A small image classifier, trained from scratch.
Training: soap at rate 0.003, 29700 steps, batches of 384, held-out accuracy 98%.
Data: trained on small charts drawn from random numbers, 203450 training examples, 56.1 epochs.
Rows from block 7 of a small image classifier, named by matrix and row number. Rows with one number within an expert belong to one neuron, the router's apart. Each number is 500 + 50 x the weight over its row's rms, rounded and kept within 0 to 999. All counts start at 0. Numbers have three digits each. After the name is the row's rms in percent of the matrix's.
After each expert's rows are labels from the 100 images, of 14848, where the router gives the expert most weight on average: "patch colour" is the nearest of a few named colours to the mean colour under the peak; "lies over" is the class under the peak. Only what is clearly more common there than usual is listed. The data: small charts drawn from random numbers.
# router: slot weights (model.blocks.7.mlp.router.weight, 64x160, trained with AdamW), inputs 0-79
# up: expert up (model.blocks.7.mlp.up, 32x32x160), inputs 0-79
# down: expert down (model.blocks.7.mlp.down, 32x160x32, transposed), outputs 0-79

# expert 25
router.50 115:512500415476468548469590525454508425448400480576481580481533504463546519543512466445440520486545545565515547439526423544518435488515476581423519483451426494530427598580484521551459451504476446487465476550466573527495556519439443464485527520
router.51 101:538505506510480468569485458612454489465454543566513451510502497529472438520439480535489484560495563554576438390514562545455481418447524511497606525594501553428403441479482499524467507469448598541531452527408487562444449464510528523579420591
up.1 133:557513498508432504467481441399485462544467527532558545460457446429501583492503552464435587483506464642518496493537508498538489438512457507442475459599423479463414572463555524499561417468523449508547479514524504551491604503410526526563472550
down.1 155:483421407530436463406583470626544522476529443458590558527509541485442602572502453443465459443521533568575539455483509544434470445540517540405462493509507537497427478545428511510471532533549438486408496414510612497540477451505492483569561533
up.2 100:523471551508449453458466528486584547660461535553551451507451426524478540449425499464460537495508374524424538520491494420495581427484487511478430505480540478504501545501470500559583528440556437519569516379425456440485489568476533508532510526
down.2 093:472498499529521527544431478464497508470524459495455455459519444571444494665413507530403482525554538521409538525486429454437430438487511473516442532473591433475531628534495436526506518556459545525494449496569528546506478467491470499446576590
up.3 089:459509562547495589572418474466531522531601449498474514547442605485496489524544421508507610496510528488470432417464476452485500453540502427471603488548510478464442469475468557437572489579429474520512566479432446541449519433543639534421474503
down.3 077:465455487418448462536588584464542548529448508500428477499503508389405539520575564449482460521500494529434546461588483567468391547503469465458403559426556443539504566492500411570427451551460549501501525524550495536538506515531477528432584452
up.4 109:457450568521523510609472508446509542477544495553489614518487487531474480494465424569501543515577501441434594477418495449468523510453535445575567490547506493502590444445460519447448470533579439546519569401443515557533477429642510455428510485
down.4 090:428484423466496506552666450528522503409492522472393434428528540545449542514518518536411468518574453570606463415498484472568477544544422501506432456511541469485496554539497453537464495530464537521544574483569393555536476591409448485541560514
up.5 092:486454457493521488503521482441489466549492525439524457496548467548546524462502543568503681460543464380474557416478546440547495515564445529558484485527544512454503535483523466475500453445507476569553484472454455487476427536525489487497435480
down.5 089:373485430564462562510461540572483470499477359502519579467443515574443487472572550536452371480510560546458502526549473535445470469441463497480539503435439527466456482454501473497471451547539486513499459517534514440520453413575560516472536456
up.6 095:470528460407487491449481571554522526440559576581575471451436438526512514525553545429521612511516516556476508438474470476545495490448454489560556509484504548468510558560453410536473441510560522578420470516479470488444488585495524483508551513
down.6 107:579478485568566549493474424355497458477452376512473466500549445500505504470529526474512580494426520507497442516414507559478545457462501491492497423506545507513546526591504527556549411514488400418536382519490465549587531514478480474537536498
up.7 076:456504560438466564530572479420483527465523514492481490492510425438505525516408652465467481554491499465484457515439562503465458419557489542464512497526522556546588618514573490548445526550618521457533554515559495466474427468511496471392519503
down.7 083:479518459498599451488490415539464477470508497603488401491537449435502504448453529442457517517424448450565440534520487480520515530485511561522573486489574453472594575426531541449422495520495564580518431511520500474595457545533536470579466462
up.8 107:504525545557508484523525543556457604574569486390486454467515489514499505530618533513523477494462392552494524504450450451625495536568486499451520571537454497519527425455536499480503389365448515457452539490508503441594478459469557445483535529
down.8 095:457432408394452545512472553477468513480487467461431457570577464495431545549401472442488432470472526475522510469419515500418528472512503462580461510535473524493518612425496503445498477547522514566507439516534592486612514479582445565489554521
patch colour: grey; green
lies over: data marks

# expert 2
router.4 109:530447476479551543591472456549477483468454533512460441473509526505497471441513458594493608541584538544539469486522490494531456562488474573518472436374565398498449479577552511506461508503559457540564520507440460535470547472565550464576496569
router.5 113:426506505515546489470583522399545515532505524521460497417530431545530464508443413517483483498427533541446526573433592392428437555533428493510576566471482524499437540556486517576500528566491473477547520534590439529537473566486612461447428550
up.2 123:560509515527589502494441453389568460555440452551528447494535444435612464527449520525501510504519497457514558483506574492493499549538390483488442474514484530573492505380491545525435547519476498491427483523439393580535477471445462507368453557
down.2 127:559491581462569500611532469511384481543557563487482550477457488564567543436508474451526479482465470538533461439530546439528507467464533510544476489466510557536509438541468491498508461458391554537468466420424485557459459612562503580497489432
up.3 091:503540531591520560548458453500443549470412534519472492484530390430600475448474503552496563506442646515521477545418506552460544453485474527559435480466503543510542432462577503462498585533424489535526498552442413539489481435453547433472449480
down.3 096:515569459441505425516433526462506572505504432508491595524492627544480538486571417418521598455487470454436531442576494520520553499493436503486484520549387490435540401503438542514519487543335496530420499487487480516460545534588441520554536425
up.4 112:468597547543482484528462398473509437562509445624494443532452475564484483495471610420514440510481550467534604473456505419515480448451423516591530489487519453484447414524469510489502409585550573571544523541498450608547532531483488478480488495
down.4 110:525432452512515495551584480467476486491512515515511464443568563543370538496489457527478467517421372490527460592622479554519657541408412524399480500561454566508517426517369476496480456509528496546567513532493477491474470510537501474484418504
up.5 100:487523417459403577463454420492471498528419562486421507460473488434435533469486457523480441456582520593430468574529419525427514456531526475504587507476478466519471515528497516529471515449464483514528514569468598485414527480492492514460463561
down.5 109:516557496587448371522410541389512477515532442434425505439483488424492587543525478527644504487504501504454576566526471435478504449577508544482430472512551490465470474541553586528504375524436518527447512545496506465470583454570519505429506472
up.6 113:531518365463566452544500518482529508507449633452512505423532446521553452438537444510567440520557451518422472478477499567505495454479511451536539436477627520428494535589521481525423472511515460498513433393502461555495478459445474448550491522
down.6 105:490543488472494567533571509506467494501587545491550512531470551552544459417560530482496550467543519507578514385540532449486521474423500602454569492553482559480497533628471454594494521524491559502444531607579450471434415491563446460508537424
up.7 107:533530545515425539343536513535462447487485496561555445538542462559444541594429496495488477430501584530554380463537514437479639490485461468509557504521453465482442482468409444484480435459569501514569500412464503609529540553557556517499531561
down.7 107:477475457464571553497534562511536502516492489438512541441496560437574571455470487538518528468469505418534466449526459582533441462516477511414491524532531505435594546403460426522420493536506546535520453697513534469611425495486512482486527525
up.8 081:494415466539373532464511487515525454593550555593522484501465407521484401569449527542402394564521506503515462401514491488506550523559473504512422542544501482445568555507495436447532548587524517489474534416485480506539492522490526474512490444
down.8 086:463495484479517461455525574407516621445559506455457536531511458477491521449516360486538558541529545577473549516443479541487548489525525457446480542478509498460456557383452458550503501600488490548453459543514582488514567470534523426439516536
up.9 090:501525511456414479461531507493497545466519527484475500462487524462434418529506530409492477510466581454591534407451496417391504562503477569569586437499460439496429500520530512535587536481416544363490513555511515529413520481480538469518490421
down.9 100:494439423477528461451485468483498551517442443452545528491399351553579512404568461557508495619557478575465561535569446406443444453530486558543482543517534492513490502501504484453489462466474577442544510515458507617499527468504522516444464515
patch colour: grey; brown
lies over: data marks

# expert 1
router.2 118:532483485464532414468548501544487583510505448453498482510493480509459558567464464406474410430511551540469447551423535509496550509554555435547525407484451492489422594550505543575472447587378457453509452511445463515475511552468545515534475472
router.3 084:495486454412559522598577563457490569513542472496429552442430465486364468468514495359487491554477443538503636461441535480536451506514556480494444504492520466501429441486520489533477463492550466566500470538482533455485451516466565497511540494
up.5 098:351519529540500506528508331449561541496473491549508494451401561488443495468604472540494525546459475649566562464477447596540525476461509494523458430402370507439560544549459482505503495558517530446450493481482571540536515559434488429600473496
down.5 104:531482365590578493509508549452472509523535502512508465516459489588570522442458510532537541369444531560457546572513549391508512449473471491535497516541476503446495488448501494498582490507480544466508463494493500491396403547471424513545481537
up.6 086:502410571427497544520494470556595562425455441489464541529536348525494507504522505548443492499482511495474475456554498478543489490455574475533484507530442532521462406553505565463464518440482506486567583531515455566558484415560482524473477390
down.6 085:484526519522445411412539566520515533446509492482533470480438494544533499378547475467554544490590476573546417534446456487506449529525501574546648571558479450485447527525481454429434470631484489545403384566497551521522538418507429536544617575
up.7 092:486483454548480533398555450482502499447563521532516452494559612510483506482505489455498562456483541457629426497518434577483482449511574518517473461476509512484557536584439536572607383405456543467512439430458494515494488405563528489527556509
down.7 093:502555535527556482388456548542549574544550532487519466466587495435486565485438603546599535517354519508471549455549583452476537596494473469437498508562447531427488478467510513530524643550432423459514530567480579603490475488538497474435541474
up.8 082:498401509600533544525502526516442501501389560560471556517527612519438480434521418550485520541429536496514459505532399494487423437470488490613547458467600529530458496426485493478465450504546503442507527414529464469472536496496470527494496470
down.8 086:548482545495455505499545486461490528412432537427485470509541522562596564481442496510508443508513557480470507503451533471521582493509550532454464553529383534502495406474524520453532478508460429523502419438534531468577464543470598411471462526
up.9 111:613552494504499582479481486515511439423579534533503549510581512545524534525363506462570513462511536553475585584555501435353506489523526506512501411459521584438544535499492421523518504401524520456518494539443511510575475560469433456459593547
down.9 105:528599583537565482532504444434568547472477465493538485529549568536434601577500513561457435584462533396471488454515412511556515483548482419434461454508600506458437548493551552594509534503509482548456476477536572600514431435488543514482533460
up.10 101:513542460441565535563597661483435554438507523482462523493352512482435496463416533494427466432635473577456554476512462494539506420511439511488543451482570463569505494501506433457564453531530473533385466474468438431480547534446497424393545486
down.10 102:464413473477464551496520436528449414424420421411442456461535505511509491450462496470568585496472523541458524576567496497428478573604464477538462490503512513504530479506445450559534573508454504434522534512532525442455556522535539597426467398
up.11 110:503480518518480498452551466582542428509550443487452593483544470449520552478481474492567464444513553554464492558464530521556461416508539416543405454440584469399524508444506470455434477485431446495473559616431507541582317488489453452457584476
down.11 110:494526461461559577575538589466486512466498444514480461512551438556460480479530498528501441628387455527512401550477498509449581483465515581530534553627519526436444458550516544389536507611486461441516442475505407466464459472470532463604416517
up.12 100:521461531521537419478447464576523445526440575470403546453483518540520446491381523462459440481548446477490538556505480506541534482423521516539519438545420466514549540546408495465543463492566517513517451471534547499472569504629493493463598533
down.12 094:474442418448443476548526583550563512575539425492492576485546497351653466474554611499466537529503509503429556518438493563395528464528475535486450503515557441511525488425548512499493499558412474540493519535500575500493478522547432558528552479
patch colour: grey
lies over: data marks

# expert 13
router.26 092:418499503546536428522521445542532488516517498455560448486402480493593446490530489454493553495521468510478502456478576484504480524497471549427455488465459516448422499615546532487459451446519503319457529542439480493575474487499613493514556593
router.27 091:531456420463475504522460536547548534545448466620434467554449435458459451441471511446550537589536549353513525432538434482392584490528523543525489554455525427577546546511461461571579581526561563511512445500513491475521549427536498534504544520
up.0 100:485552407505426547510514526434549437527451505559536487370506462510526465509499511546466545479529531556529513527465491508431459491490471477415532512519460438583429498511460554492438513391471418517469542510531431424440543464526449636584473526
down.0 112:518449506523517583468462498436410462566519542563522526481550446566432519499491494469489423625426522430491442547488539448533487529528438406591513474469484494550492477470541451398511452576486533594575490506487554481503450528508402590406462524
up.1 109:486476515455428507506494553524475548561464439543540510538526493465466553507437518509544504490457491500441513553510499519543466549529496525442475559500498453521539580399499468456545523475513649508500486399610506420551630519487451462559465483
down.1 096:428423473529525524506447428502431464461435557646558558525418475467534461501570551478474507571489419449496533584365540477452508522470448498454432463537507459514528502465523426526491598537466387553507463438502458379542510471455449482383515595
up.2 104:511532517496523547584531614486467505454511512467539574501576465446485466488519483513438406534541483543487513498445473533566487554581439512540541488443447424461555475489418511501391496515585412622435454552407542488537567471521449535566529511
down.2 093:504495451488483506451422502559498435486527516499424389461440507502539480522554581548545490519562543400573442580509499367434537487461521393530505549461371517492450647523602496442428565472515510530508532533511507439459414459519409497512568444
up.3 094:459397367472435469521576374522485447456460400474491474422490417412439462480501495482414532499548500543499504505522514485497443471452569597586500467435526494470569594534508479579476551641521412399520409482558469513487545435437492567526558565
down.3 091:448409536523454469529458548395586480536511553505504451485527528523497552535514533390511507480514463496462431497499571524597472512519461451495472473473397462541421539560440408447533454526433503554529554501498563515454540526614457463466588529
up.4 093:544498479460445416476482447502477514538506605503504525483472485575502430492520524520449504583460551468475524517554514473509490480534524582540543437508395570551444476385517568469442526514483454413494543556552492506479466397514505470426484537
down.4 094:462519585566466510457506503530525484524544415528502558548437542445530507531530443485538409551560500509551563520423490581507522500502507533551420504518584550506595477510400480443486470461658540555581534607451511555473480528471491446526490561
up.5 098:446475471488545524453505520457543451400515481433518570565508548593495423412463513539543530453477487406525539475449598569466518526423537507582587497571426504479465528519553555522550529593493454485457470402401471538452359568478472492490504518
down.5 098:565571557519498419550522491565454533535490478441495467455450532480546520426485440452572490540513475530385505481575537433417488521623522432620392508428592511503556460490494446552425479440466515503613484561473480498541557502488454519523545472
up.6 093:493475532450559457532570499529546506561520427578514483507426512480499473566515538543538459542528483444392495453405446468509495596562436486515509535495444531501337509468450513417560517440506500510543552466422477485467531457601519528518524541
down.6 093:526530444520389438440522569562436461505521494527499470547455544549470352616420558496463474466452555459610458523430510466437540383519553612555608454567439479463521516500434523521551451486472404516489510428573547506466558549445578462494450505
up.7 102:502506494544441515530528396575539490492458500552524534464471480519528452539546521573514463410446531448523418503508448531466367405442473459539517426533442536425481478463485548530527504415483534514636436483472509581479564557519523527473392570
down.7 097:540475494483456411591440394426514494471466482561508407445458555452429535492525513545614434474423494482614462600535557488524496553530507610457620498540413565528575529479508548535479429531439481524448375468504497488527507443504547524559465511
patch colour: grey
lies over: data marks

# expert 23
router.46 082:524510488503582513489551614454547509520481491597485481551551462364507453476364485498496469412500538492484560553490532545461508533580475487510520542537416387581390508450571467586456637558547538462497489505507525528499500482557458603482498522
router.47 088:507478475498567465558581499437492504507527511509515535477443432501443512515569407519452462497417503563521562498438550537539439540491521496563533491457455563554497468488579599539452401524483410510444425494414520518393527565439494499467412556
up.3 086:483497508451532509534406523483565513456512499510408573487428518524520498508541495468478510585615561575537422589487507574539492509525553462396603435460525475431528509622432498563488423478487497381431483497524481526453444540514489502495436528
down.3 082:548526511492564579453482430486581515501524394541556455493546448520559466578434569521550425459524543561511462466532437536507448560577400511632468481493528503489385561504462496477540502543512577535543506583562459502459492454520588486551494472
up.4 100:463443573487477483440524478485598482444490476572520493445427467457549447489518512493509583401453537516472580512470423443488564502481532536591506495451515498388447606478429535414557522495518513512501526468481615495491538486484486452503562446
down.4 102:502475511466527478584525551524385524427532564479531519545502458505448561432462417462484404430544475516528484546513526421448513566532486545495440502403482511540534502432486427531532531512456476374497533491465475509591461514483443557547535471
up.5 100:510535527488538402508575593549506486518564584497493458515516417528548565483550569566558501537516445517454485510481547455468519586517535447517557463552485505493579458547557508457478525444468493366441464495557549428451643432569541491519481537
down.5 099:511541541563498456444560528519511468596590556572428493554439489441441504403556509462478479463490559569503518534456626485571479469474469446479488595521440568490457426578537604493535455454526525550532407535556556470533462433521493452420466415
up.6 108:464419583442488502497468407455554485482499521585540461447451512548470460525447435506513612537530573544469488467430498575451436514439551451428557509434554451499472536563542537624542517515480436567477495475532597512488490465516487585470513464
down.6 115:420518560511496521548467508467539517409486511428509505585491454538553545458430539517432474544540485507581494565548471461510477641555421499591507517510544551555498416539461488511472532565458488491543569484474421585447521530473422478577437472
up.7 102:572441556489413525495449463499500524567502470590564510462507494484489462541459574593346538572551425460537509482486596493507451558512565514463509474461566485476485485450423452523550476525495489549477439492463492489540445443624456521623515442
down.7 128:396460554537462482426500463524558435548492439432526454480474498564506551401551533493546423597465434451494521442555434497554495540426406409501510493629462530578522462484578491502568460427567499534531402498477446572534434435468600486485503476
up.8 087:506489579539446503512500489523559374445431501521440532537572492483443537556449514498539547476420454496484426484469451537489464463496559451528609530490480629486444597599525554493518503534520438418430524512441451506501402426482432483463473498
down.8 087:501468406499440549472521493587378473552466530343563472547446517456507422476519489514480475488505495479414486455468613525447534497495461517501499475473557470454475511454484518506485600446499554495478461549492594481491438530563534530518524515
up.9 086:427452529442550549465491467547438456601541519458540511514486533457477472500583457501460379410456529438499481526453543560522469433412546506532513547495349526506437463524522437515437482554543421485529528538538505493415478622521447440543421528
down.9 097:484513498571457498496582409486549553451409530407391453564422538548496485504522465567471512480487504545508475417503478593505493520419540574447540399401531555579489497497518489547519493388578443541490525424614540530456514475542541570498510487
up.10 105:511494590524548499456550422537552489427411478555440419472538488553461600486496478489522427512517453560459483562545425528505507490475556516502549519372438392553449440466534460454525466535438508428519591587469480521536495455481414440517547504
down.10 107:573391451451582579495447426582475569453516446357523477506538478469474449448487524528501395536540486399452529536502547604547521563535522422436525482520408523405525477488500462597490538514467417505431452460466441506495430484483479435509512506
patch colour: cyan
lies over: data marks

# expert 5
router.10 105:471480465607515582471441387458541510512432451488458647572492556446472517549488408473482537546595469482580447503470511532481475597607477539476569465531435509526505400552528537534472458556551551487496543557463485548548621520465479474562509465
router.11 106:534480416485545609477538504534444514519402436538538455562506517468513571505462562417433467480515503517493493513534374451552539462471452518451476594430410535502449578485535475586515430493522544542438491619505467413551560555492542515598484471
up.0 092:461434482554511392418501487608501486529514501444527544528487515489488466490602447493616453509545463489516536452500488595532482485562562469480500435395454484461501499545492545571491566487409525577474479536494495625556629541574542463420492510
down.0 093:565485430445532525471546474341459519525499483508519467448471500493483542517454541520501458590485498533427445501503544598478538558545506437489588517515522460395486462487497557373455499491407428469613506458459550420521512430457523520536546556
up.1 068:499510495458494561564493556532574583469431517431460502516460533493423467473434499554563534555482490473524516522461413547527462494456536501602434458504553528564500550446537543463599564431483502476497462554519521522538540482588514480558474451
down.1 076:518559553518512505523451546562443535517517579501562414493517534463493492409379469495511426451413480547468489485486519465516449421503525460592405552491565522490473522533484600531486506581450517477524436489486490446525429534532400511506552478
up.2 094:443544494485546522595487517526605480425501487471483526455505630488481396351568489598497544448527515480462480474535438465598479584510461550528434490475495461554562414428529478515458635408426614517487439523628477511544458545486489509489445543
down.2 094:408590427504518510467456531481409555570455476508491436418411577511512488462523495549464575578596516456413536514462566467449494488419471547500589558541504526587425416480490489453456528439550540557443601515469459445422541486412547493443507437
up.3 086:470507396463540559424326446450531523557595500497535599511481511546550467437481447476461521588459505459489549520534520571443481530646469517583485509475559442479503448537403521560470447460518529442600512500499484554559474425572489427559589475
down.3 093:630484596465470470517420507503581520468494435484454460525621448430579447450519491472545483528572433540502561555536460562545579538424511537488557434417594490533461527587480450539473541477418533454535525521522498485418548454629561583468536572
up.4 090:445480587443481600536484506563500424444524450479401585510465471432512584586582441607594497505506512487491525436544500634465495546550496478460466523494530503545532469465471512526411482562512459517502635429554448547535581515423509471497501503
down.4 082:613548575463581556497446485448483489509595550517513456507512435498482493465479524466544534543462423467499444484489454492495458530554535436474490528472421454602539463529454438551490501537446473529575377578579410497587483460467474459421604528
up.5 098:584443575492514571523466427529387492543474528456502486452474403474494515453425456606472494514521553550514417568569518473487510493466443449514318564538477482531499537518487593496516499509491397481505493557536525556503445563429463552485552468
down.5 107:465454451512563404493569531531446407529495573513488433559536556481452486467528484552581474514577454470459467386502522471597511455502495562487541507508433532452484445480504462561499529454603449554534494474458474434538513548488448469499408500
up.6 109:395476472462475445547486562430402467468459543473544531416484505532482567494574491477435461452556418566458461549468436562452514564516461472422512513520486524503580540506550515403424536514517508525461438432459544543563466428444528441480512545
down.6 104:529526430491574497376494462571489477383515522491460471478488458473540524490429455577462553519540477484582460492521566562463534454530539546447530474471493536505450500601465493425484583582450424461416466540579441447556556456395397512599515504
up.7 123:416559454485529466522585548520551425443431547424498476528502609485444517561461406610498520485484488524573481395478546421499459650519421593571488441512462459518526434486561508513600463532514564453509473499548510493517516496470490505496370462
down.7 123:487447556541407448605472518481460583522523568490507534438505581519504478515556452520563402585533446487410409356442491469559551518531550430518564540541446547510591490484477545555599457505519573536419576510488447468443592451431428440439565488
patch colour: grey
lies over: data marks

# expert 3
router.6 097:467566515450465489489428486472403415597545492562503452583529511494531506567523482489535530602445538514400621571435520452564516596521467567487355448467494420442524466458524418480568455414509601433531565486430564479452434498557473458463431477
router.7 111:539506537576607461525542590566483452501485501533414558501540388533484488469524423396479478534499493508507530403480498508505503501448553608489484595561530531514473452533566531432450517578460475530510449463474479471470551413467477475552457544
up.12 122:445534555531515483483553577530418503479499592452486564400546505524516574591520513347449440493494519473564470396457448498481518506456493532492496546500456571496542503499535541459415564585512470481483449525468529504460533494423507403454442453
down.12 111:415523422498535538502457494589504481507504541550579473524492478496476412531386426536566492468462551494486507574435509522611507417455578574480546563560575570449464478458471528491501551496531530492380563471400524499555516558501446561565452477
up.13 089:562558493554512471549520610573539470460501427416512538577523477499543448487537468541518452480524547524488565445496452494459523580442473470537430549478491517426516575350596417561504444503436518482472531505544523506458534502510533519491516489
down.13 091:481503397495458493504487496454507498490547541508486522437442472494445494482546499482507466566460515418461481508516537519567483591507519501528490500587436433544461540532522574544493575516560511535575417506549380579427452436395477493450517526
up.14 086:550568499446527580454507391370489484489413425483481500499414471504548425462520584541507542480451440506484522540485580487608547475499470503535522506446475532423411417424528521566475560443532497487520487532509534520519422471434528491526507548
down.14 076:504495531537549436538431522443529474518445498555509448536551459410530496569433491420528489480496414535509366550495477501444514531531553541537472411581446418524565527453562528461477449606510496534536525475558538424505502568495441576453496425
up.15 093:460415433492541485530454503424462470556565526446517434437404476468537476525400496486552443468535494592457508556501587536440400521495541509374539530555470493546519473471581526467586489467547498405493495528477505464473422591557537540589480518
down.15 090:462587570531563576535487483518535579535456478499501490479498524563498501568515448524435470650554500495434455434485453549495642435465517500477460470380549531474496486472529595535522551514341475570520457543522495442495555480528476556493438481
up.16 070:370538500423485499465545445483552549559447522469539528434501483505474513433463529514506494542416406516436543507439507506600519451470520547413441519484456496460571493373461556544483560435546467475445460498438492541573503506543504543588548557
down.16 067:548472461485537536505542455480536438478579451489525456527609470332596506545535523493475497563525589477503398517468450539450424466442521486581516491427516534506548479543461460485487516552498401606591492535544565452481490453467541530529508574
up.17 089:521406531556535510513540528503490486504464492473476463565392488529497472508471430521568569518474543464527612526525486464573491437417499496549422537524483536547620534387527460518426493520466516616517503453502513528472638551467497520427452396
down.17 086:587541494412543515515633547493574568430454474425537636458530466500485467509462505489564464500534590557504508476540521543528483511541519448431598486500421473459520471601507534524410471537517465448461570592494471521461432411409561547526440501
up.18 103:506440530525543549489532487550430477557538516441490474539497531517546604455497468534523437494564549488531539468431453498451467496510475501509453482486485467429362568563468494473461416447553502456520590520531549442456557577476448476485602525
down.18 107:441436476487555467497477497497525468478531438495449556492540565448529462471586462567491464416603477511593439406560504551515433459454492559419572472489531481484521521554414524505516465530523485499527445470508500488493538540503493428552517551
up.19 074:414587447503434549509512508491572569521482522397540418531497525483478448386505395509569577528486548472490567591447575567449360467489499496523437470515553587443462554451420507522475552410498539482496429462506495486509448507517477525447550530
down.19 081:482589505437480510471524481449484462436527568556486497577507527567449537461577502406495498553549494547520460546584505400515444471454581501576492488447456454413395489510472486472506525549432472484552517475458508548623464495528490597563444610
patch colour: purple
lies over: data marks

# expert 30
router.60 104:520528480452551486461566464547426511599542537457569591571443427483430423490450527539514515585406526558575500495593568434577499459443482497430475503553574467515514537468462563548482462452412467494447457490431438455531488511597504450577537523
router.61 090:448498428481444527528524602489445529506533490507413489545452412480498508487416527474590623543473523424574549489544438520471563493543535520453520479399542446549449557502519432504532510509586540472513491566431481450498527416458590494509594498
up.0 065:422450480501466517444448465449525433442529534538497507396510419568544603442541564470415578550454569533367607419457513474459547522468390511469480477477537502566498545485529491478460521527515484423540534542446570485516479534461488579445528474
down.0 067:496446530543505518525478570525503427587489539435568489526551462456483466474506456434521504470554524454503485454525518551478480525501482501570532479511537378383507500426581495338523495543532461531571505552515506526501515573537532520504491514
up.1 114:604570488453532537507536389473472470495588530472499543517518466431431466435502498412566550494460523484586519484459520505525532536488446516450374491351549460455567468433527401497552455567446504520567572558505526510446537444487459448379493501
down.1 115:511532450502438477420545536577463480457535554518509514508485533496519488494497524473518327420599502544491551554471514541500456418554414407413430554417445628591508527510509483510531453445460532564477511481536498480458556541498390479522503407
up.2 128:519575481591614531535556482610470359604581474504443547599519539541457507479500523552473491451414486410482479520505576600507526534573429512506428507451468512494514504491569571521457413604539537434514379553459515634422492454562475438467566496
down.2 122:537538480611471485410429510508477529527589473530522473434507450572582565519490538536526495531521429484417549471503438461548619456503535535534533496427529582528460496511542588445467403441600495524449507474432499490554581474512467615409528474
up.3 081:420529439520529530566508475478577431515503455447477503525502455379503459495529538550597625412428593447394546498565505559532542439503421444464503544537492506523529518571606618488435432583575522503512394520441526588461440538558533518500505467
down.3 076:522455515655479372502477583489514542493413498545530470506493472578492557510442558517476537498563482480516460600486525529486589480554514483528530424484580486449504485527482530588443584482518459537458562430494527435521469491431402528483438488
up.4 105:430614511538468534516523490390443509481509570474507469452499552479529450542450485487478606590438548560471521607527506484493425489537478517436496476484451385561495426605436541462536411482516504534492461384540402495575532503461484546454391476
down.4 099:509489513529468500537493601552509530495479481532423521521410564476514501532402500467539488398525518483478463530535512502510476478519462549508465512424472620544471503493467445567487440421552569469427519467585485501520507509535424625530484502
up.5 089:572485527575402439434471542480504560341420537495557533518460569473442418512569652522531566466483551502480505507520529455462524499560486509525516499513501524533533459375523519496515676385476470528472474494455467399590570591461502486459474550
down.5 095:488557612530472485588456547448504528514439424632491540536504531492423520454489465492501440453551518488515562537441513556517458578563539440468516446476531415531504481448532413528463479601546585422553506493638542489459439484509525522460534528
up.6 083:609442541590559480567468540528436463528512585512438493447519572547557456422437504564522497418423483520546479503513536519532515559526517525473462535487461525576516453437498570518432521465522500433509486547540542597513501488494527404556501402
down.6 070:482544489416507447600560452461449555466593492560409525518422505505540524482497501549500520609462482444471480471507475470518478572514481442551480561536389390524524519488493437541545444482538569540572507535434503502517480449473429510412526574
up.7 083:502489507409540505449560582493493551534482546621501495419577469495558496493426419556508510462489528564524529467474547498471540510496505432489545548439432639497400366537485526515427495476509433392587548538499488445475479513511494534551456585
down.7 097:433574549552492571500488477479451443510512511542550537531547612504383451452553511446481476564565540497490480383580495468503521509476478539514572523461470543468435389396501590537561564574479509530496496509461470496564630531490495593459500503
patch colour: pink
lies over: data marks